From a checkpoint of a small sound classifier: batches of 256.
Rows from block 5 of a small sound classifier, named by matrix and row number. Rows with one number within an expert belong to one neuron, the router's apart. Each number is 128 + 32 x the weight over its row's rms, rounded and kept within 0 to 255. All counts start at 0. Numbers have three digits each.
After each expert's rows are labels from the 100 clips, of 14848, where the router gives the expert most weight on average: "strongest on" is what is common among them. Only what is clearly more common there than usual is listed. The data: single English command words and digits, spoken by a formant synthesiser in many voices.
# router: router (model.blocks.5.mlp.router.weight, 8x256), inputs 128-255
# up: expert up (model.blocks.5.mlp.up, 8x512x256), inputs 128-255
# down: expert down (model.blocks.5.mlp.down, 8x256x512, transposed), outputs 128-255

# expert 6
router.6:100104169126086123120184116134124075125091085128112080112121103146089183130190164138109167138118133156127168093115095118095099166171090151173120131160160077124082083124123097129143125073196134161115079175129082129111085168160144171073129137210127096133085172092174094131124174128135057133133131086119143124091130080170185174124084101179132130122079134155098122131080171157198174129162
up.6:167130141080082125149110055089156080127155152193127123090119169123121100099106100083117077153128060146109090122122084091115161138113150084136174181112118168210124161152071150104126196157153077153115128131180137062153125142123135167186180122167098194157114116156102143185122151110104146104172164124170160122097107132121115147071106133119067128150154090159151120163146081087096063199161
down.6:155100118107152220169169055121179087181176090109115148086126134159152109127104116183077137186121137120090127170128114146138147090117115126106168132143150127178147158097065135181124170152138122091145144155192189130155162141172154137101129165134132133153106088137141128137138141146078164100125119109128113055188189137142106156071111164164102133133118136118122116145111152079160188090168
up.7:151133193099098078091133119172157100127102104120163095086163082139170166177132125138070153088207172151156161130153119120112087178177107175107146120129153059127112109180153072119173135088153126134129125197171140163136070138117123169129147079138139096169125158149192136108190121173098133110051112128109170081066175161147166177105118119169112161192109113141161132110102145109135113106116
down.7:146176071103133101106109177144084143141105151201164153160175139147118112186131163099154162151110132148133108093158135092115087179110067116132146121139066058172120122125143098133092123132140087144080141075046086111099158171082116135121120109121090151100113146082143140113087128123186102104109115105104192178200139081081151108182070137097097156146166121146187109124157117169118122130086
up.8:137143153127116124107191093109150090105138178159147123041096144149130111123135124100085071172144078117153147115152114109103205154106106136122131144112125145183147102181070142115141157144192074082112120142172124132156150136116149155103120106149124129127132111122119097215137172105136178150176151134143111084096127119143104162089149180109100124138134060107149140116178167060184111082128
down.8:134105165092139178189097150090137182181126125128155108180120116152146135123137137162143114176103141090189167147122102101175094159134080168161164128148098088184137071077088117152083099093090066115089191120129095165129104173059111089153130183150121093091100173134174123134117158114091084113143089079101135149152180101133141147092087123145110088130176132093162103161100081161112149127144
up.9:123081193095116114103145163174119149126126093107141109106158081104168165170146123119121139064176184167153161133134133121128096139175087189127103075137140054097089112151151115151128120084155123145147109196134136178155054122134149167086109071122131073149116169132164110100160133141131132089036134122133129070080164148158175132164153103152156128175122141149144134115080177144149159071107
down.9:158198085126165041106077191118068140115131159202156132154160144120149123160135165113159145139121137150139109092153139106141108184093090118129138106151073060133086113128123098131107118153123101155070132063054051110085121124086071133156114133126120141112100137088125127102087125106181110141135112116109176203141123093091157112188101103079099139111157132146172122110157103157076104181094
up.10:134093189095112112101164145164124140129140115072132090108118089086159168135147109110130120058187152131163174134125148128130103137178095212140111076137142069083095100155161126167136130088125130173134121207125140199160034115128121161078120071101116051162107170123152136092162133129125122099075122139135126094091145148152189144160123098167180140165128154113139133137080189138165161060124
down.10:124151083111135042107080192126108155096137157198154115166175124118132133148137152100133124147102141146156114084135110095131141182056077119127153102135082068133090106116133104108077107125134079152089128047055051111071115141083097128155124136122101135088069160104134107097066117108153098091129097112092181195150116096105160100186095124084121152105170109145155112114151101171087109162111
strongest on: voice: low voice; /ɪ/; /u/

# expert 2
router.2:154109063169178109108129104139126128129149173135168135062121168156140053127069110151168083142105134103126066163103147108139143049110179068131162141099110143136163159123127149127091116164139160102095132071115160069121175116123141098115126145145106172133196051136083138141117118130152226128140135190135094114145130175157065125118161135045143119105153134088126115131177129044114067094088
up.6:085122127167220127072121129139200142172171137084152148150166110123170147059150138136127049119129111115118130122152136108071093134116138134142074175105136172098178119097108155142180133108105115065117115110151099121110128108078094222153120106127111126135215144100092078120128124115153113155100097129129128148084102136174128116188127100115126163172180117129101055143115133147101055167093
down.6:144088179085096100072133076154131112149110192100084111105110154127076104149076119109103191126124185130148125150140164141128129132107106118048158135168136095175097127107122079059136156115145108116113121092075128128130099122137050158115085116124103129117115133104144140064150149104060147129140118114213174063152091154136118120122094172114144098141112171132205128139152118098154109098194
up.7:149107191099090095163126098148137153109140107196113105113142137054093117178084090127109142033169112127134128157085146107122064123137101124031135120167130138180110140198184176117113134119119110148126141127142170121037138141120098151152120119140157132152150121120151155066153132174122145054077138109209200106144149137074135098141071133151145119167124040125197122151125135102117128124154
down.7:116198119148121138153128158040127132180164152149147195130112137115153159095140161122152130087179087129121127134122143187140147106094135128225112101087098137085116135119112106099153087120125074124064108119056116117141094111132173142125112105134136127123074138101139127158143113123143095149102118167089122181076105171124139078139165060136169156157225049127105161164143138152131065092119
up.8:134040181088088102191133122104155148128157077157093141100070117094135084146073111125119178068134056154108111170132138139144104189127078111088159092156096127129100156154173157081096109152112084104140166157081131110100132132120135117145117100122125135137093091090148166132080140151168201074154134085155152053160132162074100065133090135157122129140077078139089072159149149091119127085151
down.8:077175121097097192157138184141097156098118105141150121175144129141119154127148136147192112147129119117113137124104107194111110126110117141167149128104097151103181145103128104085156096128087085182080121154142155133139123132119160112113149138136128135108103131139161118161171116102222098116153098111075140208070138142122153124150117047140196142146149094123142118119125132181142135088096
up.9:163118202107086098152129086159144156121128119185120107115154139058088126186088083123100141036168116128135124164071155106124066112137100127027137107168131143165112140198173157121116138125126107148107138125154171121035141136117097149143124118126150135162148125127151157062148123196110142065057134109204201115142157141070138117130082132147154099174123051130192122167121141106115125134157
down.9:115197126147125144152132155037128134183170164152139193120101134107157155096147156119165128081181081131124127126129149190136150097099127128225114098082101139090113125121113109091146100125128080106071099124062107114146102118109166145124115097133136125121073130111144138160146113132138104151087125157088119177075104176119145075139156063139161147163219043131109158162125138155135061089111
up.10:146059181102084088186145125128146154129165081165089143087075118079121096152065110136119164051144053141120118170103143135131091167128095118063140105137114137152100139163174203078101087143129087115130156142090148114070135130129125122133142100117146130151118101103152162116107137149164182051131139088160164068155126154072114072111086133166133122147097061131108081139136157091133132100152
down.10:075184129110113187147133181099118150135140108128165146161128148127134151114150139144196115123150102120120139135109121206119122122114135141181132133100097145076165136119104096080161092133100084183084111146123141130142124120125150113121136111135133126124085143141145125163177098093216097134136107128081134211071116156118156105147134030130201136142173058122124127126131132180134111095108
strongest on: voice: child-like voice

# expert 4
router.4:118125108155172110115136109128125166133112081137129108198120109141102188138134140140122100136129139182045093113103126110110126053151146089116123139122154102120132205124129126133123133091147158123123119083110114104116103157148122128129126131000117190130172106131106113138130145123148094119144136168136114115102124098000195173123126121227138131115157129195106109114042143183098098101110
up.6:101115127077115124115184102121108107137125116105089101115144122126090174100176157132134163137104103120164154095120051116105112160129116152200135145149175124139088084123137096119152132071168134155072088182145083162098068136161143156072099152184136109124107161099164103184123144118153110141155109125113162118147113086182156158111081128162151071140106167111136114144092180129181140132168
down.6:115133179089118133130207068106126099135107141119068127062133128134144144119164113114115111092118140084182173120087130107106162085142092173087104114131137095106110075098138103123140135119112109058089138110156095175113117129116129122057098104186133079129104091197155089126119119121142157125100108093126136078078112104159160116109081102127141074105125079082161121112135190068195101091135
up.7:101088130078111137107171103124114103154141117099089113100145120123119175120173155136131175126110100105169160102127051105102093160142116157192125138146176125119089079110121090107172127070163135166066085179130092169093069137158145170088096117182133087130102159097169116156131121115163115124157099106121184114138120094172163130117075092164162088137117165096139117138088161122170143142172
down.7:109135182102113144129200075108130112132103144124083138062133151140147160113178117108129097095116133081187175124075129101103152096145108175100104104119141104107111074082152101125140114105112112073092132100169083176134110125123127135060100108201147076128104098209140082114118118119138140128108101107125133099074102123167177113099105107125149063101119081077155126115136189081199089093140
up.8:104117126079112122112183104120107110136124116107088103112144118123087170105173155129133170133111105120165157088121048117108107164133116151201135139146176122132082083120140098121154132070168129159073084188142082163104065142158142156077095142182134109126106158099167110180126142114155115133153108116115161113141115082180156159116081125161153068142104163111141120141091176128176143138170
down.8:112128178089119137137205070105126099140110140119070131062133133137150148121161112119120107092121140082184173125088129107108159086147097173090104116125141095105112078100145104125144134121113111058086136112161094176118114123115133124059099106190133079131107092201157089123123121128141158130104109096128138081077109108167161116107083100128149075103127080081161123108132190068195101092139
up.9:097106192105073120119171142177149118151072086190127085089153122144134186170189146105075161088140145119142147122099118124119105173156070153133147130182171065169127104096189084120156131098155083130152108123138117142128082170114143159083055128181165097143097139135164068098120164175112110134112107085145150114093134091172185177117092120171093133154074141120147094120057178112170166152141
down.9:145117174112103106114177094140090121111110139131088095097149108124079179166225094093072133114113157085162166105060116089124147069132105165116122110116104100097117084070107109096139127110129083113108134110102097164093120127079160103080114124174148088106100098189141064113099123101120141116130075111108115086058113099143193147120118157157172071092125097083166149146125173108171113089148
up.10:099118200115078107134171167223137140124022111157080119081119142103137162131178154100091132066136085136131152150111132142091066161166111140118147117135184088162140111134152130102161139112146096143173124127108127146150105150055150131097072091165140098136132131141151124135104182200167120108102170088167086122102154123146178158141115122150084137140086135117113062127073158113151173148112
down.10:159082142115135120136131132147106128078147169160115119147132128136057167181170082140061132119126158092153159133072103090158107082139115156159155103117115103084132092053090100105117122109152065131109138112111087152097104117093220105095120164172146101107110117170152062110087127153136132133162072111106125110091128120150171124111107176169196131058131144098140172153087137136147102103209
strongest on: voice: child-like voice; mains hum

# expert 1
router.1:152098057165193112106118103132124149128147160137181133086125164163135052134080101152169077148116132128113058156107156105141138069099192058145148136113119135132153179120122150126101114163120163096098143090116153075109159125131144089130123148138108192137175081124084137141110110132149186129140137185132104106134131197189056124114155118041136126095147148115116109125181122054113082092078
up.6:118158131179126113098097161184148141166091161125126108154129141131141109140098107149135056181189129120097065091130116138077166112154160095134085152083109139153170153106119119114128126153113154143164130071119173083153128119100126104165131116101139138081216143167082149121152148119100093162120142183150086174087118121108111131100156170068171179169217098104134089128154088144096087107038
down.6:142129100118164123163142117146164126076159183189108093116184149155085126125174121113039141170063140102147154137107117096162061119071110148081142073118128116100141097056075138126048131116124129149153091018161064154100108107093117086112134130147092104075091112160104053079094152093128141117164117126083114103103099087122159109109128137146090116068057135104123104137111165092150109126133
up.7:108163210130100152081159194138148146142084127137070116108134070141078144140135158140109111153151083121146134075151059138083142141170083141187080141104138112129139104089151117114144134138160152230160099108113117120163141158111178134108106112165085112071150126150133140175157141084104159116136117094161122131107092108152154156140117138104180129191180126119126098114124158088151127163077
down.7:143119080113152154129077188169125134071167120213176097174174174163157104170128136114050185172103096146095104123144084109153056174134152101140148094132143112143152154060142122158091147138147096202161093047122116103161122128161177160176133145121115160104144133106120077071123115094122128107152091114103133171143122132111094118121141162136138159128105164148118109144154104162083131163127
up.8:147160159199120147124108159127124157137111158129104149167161117158134120159093167149177126183136120160115090099147142135120137073148120123159072127060114145114174145101109117091125126136110170206152104059090163096148153117077137101167143113121082127081169137195097148146123125114106127112162127128159091160124109121113117095108150196074148162165215081142101117167135104127091108135037
down.8:138161113089116085113119150117135092092123171186130094125193149173150117133187111078027148141054128103127145097115136081099090129133104142088141050144098115144143112054122144139081163152101130157139095025120078146126110136136158140151105115161115121089114095159114071078096127068142160124138077116099127123119094091088151117149117141146121119145060121106129123136162141112118124127106
up.9:138139202152080163123170168166121144111117118153095127112146110136145148187146193118160170135148086137138130081153124122119080126170073164163116120117160105124141118119117065103111127121140137212163088112086124128189108156112146135098093097177076106103127125148154123171132141108106150078141085077177122109124113088147167128140105178125186086172164107132186138158106161094146149127079
down.9:150124096082129137118072179109148118140156098206172110183142198158163076150137151098051195161118096153083098123157114117135053178158143095131169086137128140154155167091135149165083156154123121221186113068108166100170130144177182184190127122104121166141158131131121128073142115107085137111120089118142130156147099156088106139118127143108146157127093143156113131125138082176078128156146
up.10:160207157146146120048126108106166152140118176117122154137176116152100099134086118135125104183132138125095096099130136162139164095139098109135082154113085175117167151061115147106149145148113184181145141051118156102126190129126154115152126098118107148093203143179147144185140101096106117155113190115178089148138133099099098110148139200062159161168203101143114093140156119140104072134051
down.10:145170122114149089105145132100086144000155152209104138117172174148122162101193107104039151145107116112150148113081150093136101105130117153104118066117125109139157101028097133181073134118098082167167062023138115155147112142105108205127120136170146111097122116183099057061104138065145128133130070138113128125070111124133162133129131161159115102121075130103146122130133174108139142140132
strongest on: voice: child-like voice

# expert 0
router.0:165095056164176107105120102140125141126160136139176142070120168159131104136109096151178086144116134132112069174104163102148154026094193056132148141082135154136153155124124178129090118158097157090099167072112151069107188107118146086143126146129106182138191051138081155144114109128154207126142138187128095108163129160116099104115177116090138127102148136135118110127164110057118064101082
up.6:122142203133101141108099093115115099164167123142174171125134103132194123177129114133110138085143163112173157130144159098122140103123089169093160161149138097143139078111149087191193140127083161084085126103153187165145179132147114163165077122162105080097159158158114120146157096107114103087093125099155176133106132090136132154137108131143118146189179101111155155164112103132092089139139
down.6:133098146058114161170106185192143164124173089153148048176123145107137133131131117139093085183114126131134132107118063149116097134096090130175181115155132095147160123085083111146103110116113078152143159160102123129126098141102169139152159128148080136116106155142192077118117166156126092115140080059145154171138186106143120136125089182151160095125171128141159069149109097162127180139171
up.7:094141178128144153097121077076132125199214117127173228087100090120135142128141113144138129074092131125148146119136126125168193083099125149115116098127159134084155097117112124171149157130119169111065091090133239145159186096160105183144106117155062110126162134140099114167099067102149130065129142096161186117113124101135157139097161129168129092164184150134159134153107114090118068152119
down.7:167108139066084090183147158173119147126178099174118067150143118128117112173116119157101122189081162133113124143133081099098075110075080121140191121168137109135163137081098103152105129139152054154148163114083136127099102161133175146121125147148111141103074135129194059110092153144138121076155077069111169155165184111140108118132079166141110122077172132141185112148138129143162158127149
up.8:159153158133117105115091079138143099176209085163189123128163149123177119164119076153119158130158139117157145163114163042131126083153098143070137121150143093165172102194136093112127168133081099068129133116149177144150153155130103160164098100106162101125173128158141113112160055142088129080057151118197145123113092109113133129145134145163059163164149083119140100184110101129091068148085
down.8:125088170086063168150145172184124156107179093108116046163120143078143142119142118115118055156152105123137139094115066175087130112128098132174149127128125120136176125091063090129096119122119085131128141189093100134137081142099146143113199098142076129161138141133186089122145186176148112176155088051174115154097158106135121146141102175152151057174157120128149053146129131144169190120156
up.9:130147189132117092094093083121140068154193107133152071118150118165200120150120124137074142146172143099157154141106106083088086106185097147107104120148129072155172089153113058116158156121080103080122138129160138154121136166153091180171122085141171098119168150160156060119179067145086105118055115096182136126039104111113124171135144132138078147170140098101136103128124111119095075167090
down.9:115091172090094198151113196190132171113175110118143055193102151096146144106137136116118066163168082133142131092131068178089122157153123127165152136122109134147171120102083099147111102101098093105135157199105115126156092154091154158139205110127087130164157161138168113131140176197139090155146098085170108178079178128122133163133118192142162042163157094136137059144120096184152187102144
up.10:106134201134108151109110094105106114179189122133185174102117109100184136160128115113125137055152143135148129119155146115123133106129113140099136138133148103129157097126123102187175140135103168093063117108141216132167167109151117173159062109176086105127160142160115120156147068106130122055095129106165185119095122085129139149115124124150149110209198117134163141159106113123101065153127
down.10:147093151057106138162119176192146162127182092156138051171132139092128128148128110135096093181110139130131134120119059142111088127083088129166180126156138102143152123082085105138096114123121064156136155156098127130127091145103177142146151115146091130120092150146199067113122172154141097118138076060150154162143178110142117133128087173152139087117178125138168077148114107156136178133173
strongest on: voice: child-like voice

# expert 3
router.3:146107062160172110111090108140126156126138101141159130088118144145132222134147108139149092136122130101136060149116138107137140078120174080126134144109176137137150179127129139132113120206125147103106138066116150108114193127128136097177124142103109174140171000135094133138117121125148230126142132165125105115125125148016200129124155125220132124113141135086118117124105068044130091101099
up.6:099126126115135116158133109196114133103088122063125076082099069117095109109131132135097112167157122134134131136131149188096119111191131139094041043138168138067139132136091110159150160146132118154212126114190106130131125123154116135135155100162146127207145136140151110080142183216107139147120171168139156104089180099141113139102062060094127134161141167129110116074103132111128139154089
down.6:157200130159125145109114145102136137120136137070140150108075121082158116076147132147118071096151100130097123119108152146107214134174167126104072169058128205097079134168035188110128113142138163126152127143150095129151129079172124093133188106158151126134165142158107187202172085125093112139122189142127053151140119152153119135116169186130074131107073091128078158152131141127104154125130
up.7:158092166159129115129119129119161145122182107149084123126114152131183139113108127145161137146124151136129126164101162120100186145098139145164103120077133155155107123138080157097044108058143091130101096150127099140170100081087140108139175139108147115098063110141119123124124087113150163134158103101173072124136085125103168095089174123149111035085093099123091108178112114097119154130177
down.7:155071130111075120111160117182115135139123136162086106137132116105176135157102144076140112134108126120153134092153107080152084110174108137089156108167121085204173112118185076147129137184136088104159144131094157132102093177122156181092073131122098126137151130087153109182115207127130134082085114117129180102110119066128105182109099040109100122133134121122184096100097133134132105159078
up.8:136187140096129124179131081205097127115101120062128088078174127140154114105142105092129101118150197164147138159124148190099128090148110145128103018162184115078118123121125053167171159179111129130186132120167107125152095126162106096146082139162121122157126106143158088109138151173108156129102152159154165127085145092150124129124064096085082117179127180145122152115097127098120140181091
down.8:150155125172139173125120145130160147106174120081142180123079114067154132094144127157118097099153099131103120140102167163132191131166192122112089166067136177082082131153036174128153122133135156126159115176137107122145133090191122111129152112147179130149163140156075184213183110128118107129108171171128066143134124152134134140111191156135082126114088083126079182143125141136112121133142
up.9:098068145153071142079123182069178137184180122175140082165105119096189129106091149158109129109170167107134126148134122163085132141132113141210131168129089131132156134098165140091082087072133111084125116184106101127149102120078145140134162090079132118108068122124113121084146077169148107183131119072154099159099110128097132150121154105177131092153075166092076084144113125143119158115169
down.9:139105160075098115118153123157099119094118151127087089143091135131098093158105116104122113161114123116152139109153076115130075105132098135128162121196135085147144117090112061149159137196120078133162123134102175138134125176119158148119088141086081117108132121118196105148132157117108148082120105048123191126077122101116100147144067091100126100114128185122174091099174128118137143142134
up.10:182082150122090139132071117097117101158162109178129173178068188123177132109086139140108179086156116149124137177144160093100152134116136147137137143093094136192090135143100155123059146046100090101150136175143087131112058154104136103181150156085089120143066133146120168129110093091139119131157133069151117139129155140093135142134161150156114109139098063141117106141124092147069158128171
down.10:160116141081095082122166099155102102098103145168089111139176121144140114171137111113130119143099169115158142123132097085119064086142085138130191125193091061153191111075179080142130168141111100108124091117095127140116154199078149145096069156115125114094129095120171080128095195099114148096136108089109208102114151095088119115159063089123132103163131166115184144097147149114142096138084
strongest on: voice: child-like voice; mains hum

# expert 5
router.5:156095070155185110108105106141125123125136145139160151074121162155121088135110091144156084142116136130130085189114144105141135047088201094148140139102130177135163156124126159131112116160107154105102180070115186096106172099133147057143117146133109159141200077134076136139113095128148206127144131207125108104147126204142078101120192107069133127108165140126111114127186113092098062109073
up.6:142205077092102108122115116135143119135104097123139085070141129124121106146072137163102174132141190177093094138137115115127129155142099087103226122120117132167070172118183136094159106180145185122116154171150104087103091152170112114149127147153195185139082082162166117188123131119181184101141129055125128052174149094080129102126068091165110148157043089177110110162129120082108144144167
down.6:113116086146206088116135086147098080096122197062044170120190119144112089108091187083114120111113135164080084148158140120131116083125140087119116144137110148121090187082174112143179136157140191176087133142100087086129118083147086137131076125088132173109119096064125133136123139172065160160118139148104099139110151131096064152192134140065120196113142154169126146080131147061102144174124
up.7:130179143082111111112107137117126163126121128098164078063103139165145100133095129156105169139143187101149149149143096141148148173114108155166251078167121111156105128134154093117126074201109153128147184161115090150137100145143121075158082139133162118140064062131161131152085136128140208140140095073116181062167174143067151130126082109132148131147062134101121150116142095046114151105156
down.7:144099123098216113096158114099142142111141174099116119094125107152158180079145150118114119155111132135136127110084074103107152107123134127156146153129164132158088132109122100163117069114159143144089118175144088129187083093164181135093084113153046135158141146140145118145087120172074114147083134110091103168131135114175137210118099118111129132048080111145108065135111152078175186113137
up.8:139057189148087125155164128142091137124138092177123167122137166135128174174186139121175178126100079102179187152153167118146081102125093187108079061135188100091129084134129090115074148116140085120154107114081120190141140162130130136100119110049108083130140125078139131065109108128142139123100103124154142119094110104182194076161120140173176125131134139103151115126084152150166171087099
down.8:096119153099118171134156179140070150088082113133118082143118075131071191104183101151126100142091148103160160112065093116156089099080104161138158162113109095127145092095137139099089107089102099082112099139118112157091150125120137096077105169168161093088082122168154112166117051093157112106158094099081128119116144084151178104133090107152142117073082165099136146103089172160164090075193
up.9:143052190142089126162163123146083130121116098161125180119135171134120178183186141132173177119095069104176184142147177112138068105119090183100074064127188101093131084150137089122086147115140086128163095114077119188138136148124114125099120129054105086129136128081144136061112114115139141111112099122147139116090108106183197087164115142167153119130122144104152116123078150148163171089108
down.9:090131148100118172130161180137082150100069120127114073142100070121087184103182107138121098133093144101164162115066085103153096101090099169130160144116107091132145084107137134102097109096101094077119112142112104161095145122116139103079109163169167087098077128155160120177120041114160114102160104092094132117110143075162178095139086121147135114084093150095135145101089172154170090070201
up.10:148170114091129146128086124086102152130099113112137113080159149162157095109065130123099136111097192160113126163123090147159181181134090127178194113162120109139073153069176124135113121203102165141118162182159104117115090134146140074185101140164123154125075086156189136148101110143119177124121122043077144083145179144075135129088066127147122107134059151161162157177141072080080157167150
down.10:116125094092173118134150107131089130069118162123086106140145081175103153122101171109155137177103141153095106117111064065167123090126123107181162139141136117177084166098149106163142107130160121175121115109128085108130109143176184130111092178132070161100114117121150126163069101142064124133132110110090127149178139092144099214127091135105132171060124151156132117123103152091137167147178
strongest on: voice: child-like voice

# expert 7
router.7:107101172119051119120195124132127087125115080141119100109128113131108198131196142125115193124144132161128168108128106119124107178156076147145122131137169109139078095124131117130133118055193122141135102203121098135112067150146153139056113131119117104139061194107164112133116158126135068116140119064115140109105122107224192152129110108189126121124059134155123125114071205165169215130192
up.6:157135164099145149145138181131113108071106111118125111089109115165088154121128126109170127126123148186099083125114072172136124117143131080221148107134184182061123155118115129143136063141170134181169114107174169058097142091121170140122121153132124164107121136166183085158102120144100142174073104061125120107106111123151177072078057082167168097135094169177111139133112099099139133121085
down.6:089059143078102199159109147178131144129123107175141139161162135148127153164130132166169112140103147121165147121111124129121125135110091149145174127191152122149195105130174108113143132120082096118115137139129150140105192159062123153132085169141077120075135124156201130108118173149106111089143142060091194149140159113136146142102059121140200145140148192135200100149073133156113184139094
up.7:135160151067125098172118128111107150094113073118127134065151135149120140127140120126151141138131115164120134156145087141127127130119108126191161099156200183122118150098097093098098097200158093162169150103145144118105119166122165094142090124152142155134101066164169116127120151113106197134110154105115147081147124104134195096088078105194118095152128151167137138154092099078124153153102
down.7:135075144106121179147060198166126161106146082170190127190134146123115155172134130165193127150139159120163145110119122133130142192134107146155153131171150114137159106156135138114120121141093088125132126137145158146104182160065162121166112141145097116101164134154164134103141167149095100123147136094125169171169147145130169133075100141165182144155138187128177123188079066204068144164101
up.8:131157154113090074106112179105081146134086096089057113132169115189134103082112147165137132157087141169127139138176104139143095161123074144190138079138171122090098137115156142079138114152154127084160125151094111121099101166082161095158160137103140158051112108153178136142107151131095148195092162090130104108127159108097176130145125162204116122131085172173106121163074127128095153166121
down.8:153045188110057136148097123164061133061136116134163092099101123119093141157160167110152102119131148113149152108137112105141178180115078161085156100166135049138175095184134124089082137147116094111143104095145133157074161146127144080125120144143095106099113111138152119069135172136161133097141090102197180132148150143114154162063100204124173082147126154127182117184086101137111132136142
up.9:102125171080140086160147099085139144078115100111111111066123145130101109130149097126132125127141122158134137157142104134077134142149112135202118101126183189142141131156066133076103085168167084170201172157121124121116095159069174127132130076136157143156093084148129115140163197114141175126152183146082124091147112071157159106119084061187139105138098111151118120130119152060143182150147
down.9:089036149092118241140089195180107140073145131161148128175119151117105146174123160148240112119128119133153129078124142129104145152110120128172120108126176141103193121156112158110076118157120087157132100121130117124118173138106144117141116109170096139082167117162135138131123146143097106133120157119148144192186140162141146136113123180129184145164125159142169121163109095183096113150092
up.10:123146144071130087182112110087116150090094080101121129060144144150129125118127119126146140129129114165118139153149078134127128147117097131198160106139183166131118145117102103090111093187156085158174159110140129131114084160116171106148103122141154157127072071166172121141125155114113192144121155103109145067145130091121180111095069097201106103153108145167127138153086107077113172158125
down.10:122061142102117194141071198177122150098148089167181126184140145122114150176137126162203115146130157114165152107119116131131139183124095150159156132166152112126165101151124132113109129153098080123139120127145154149101178164077158118155106142148083110090162125155165126104122167145100109118147131093126175170173153137129173137082095146158172149151133181121179111183079082203082141155100
strongest on: voice: low voice; /ɪ/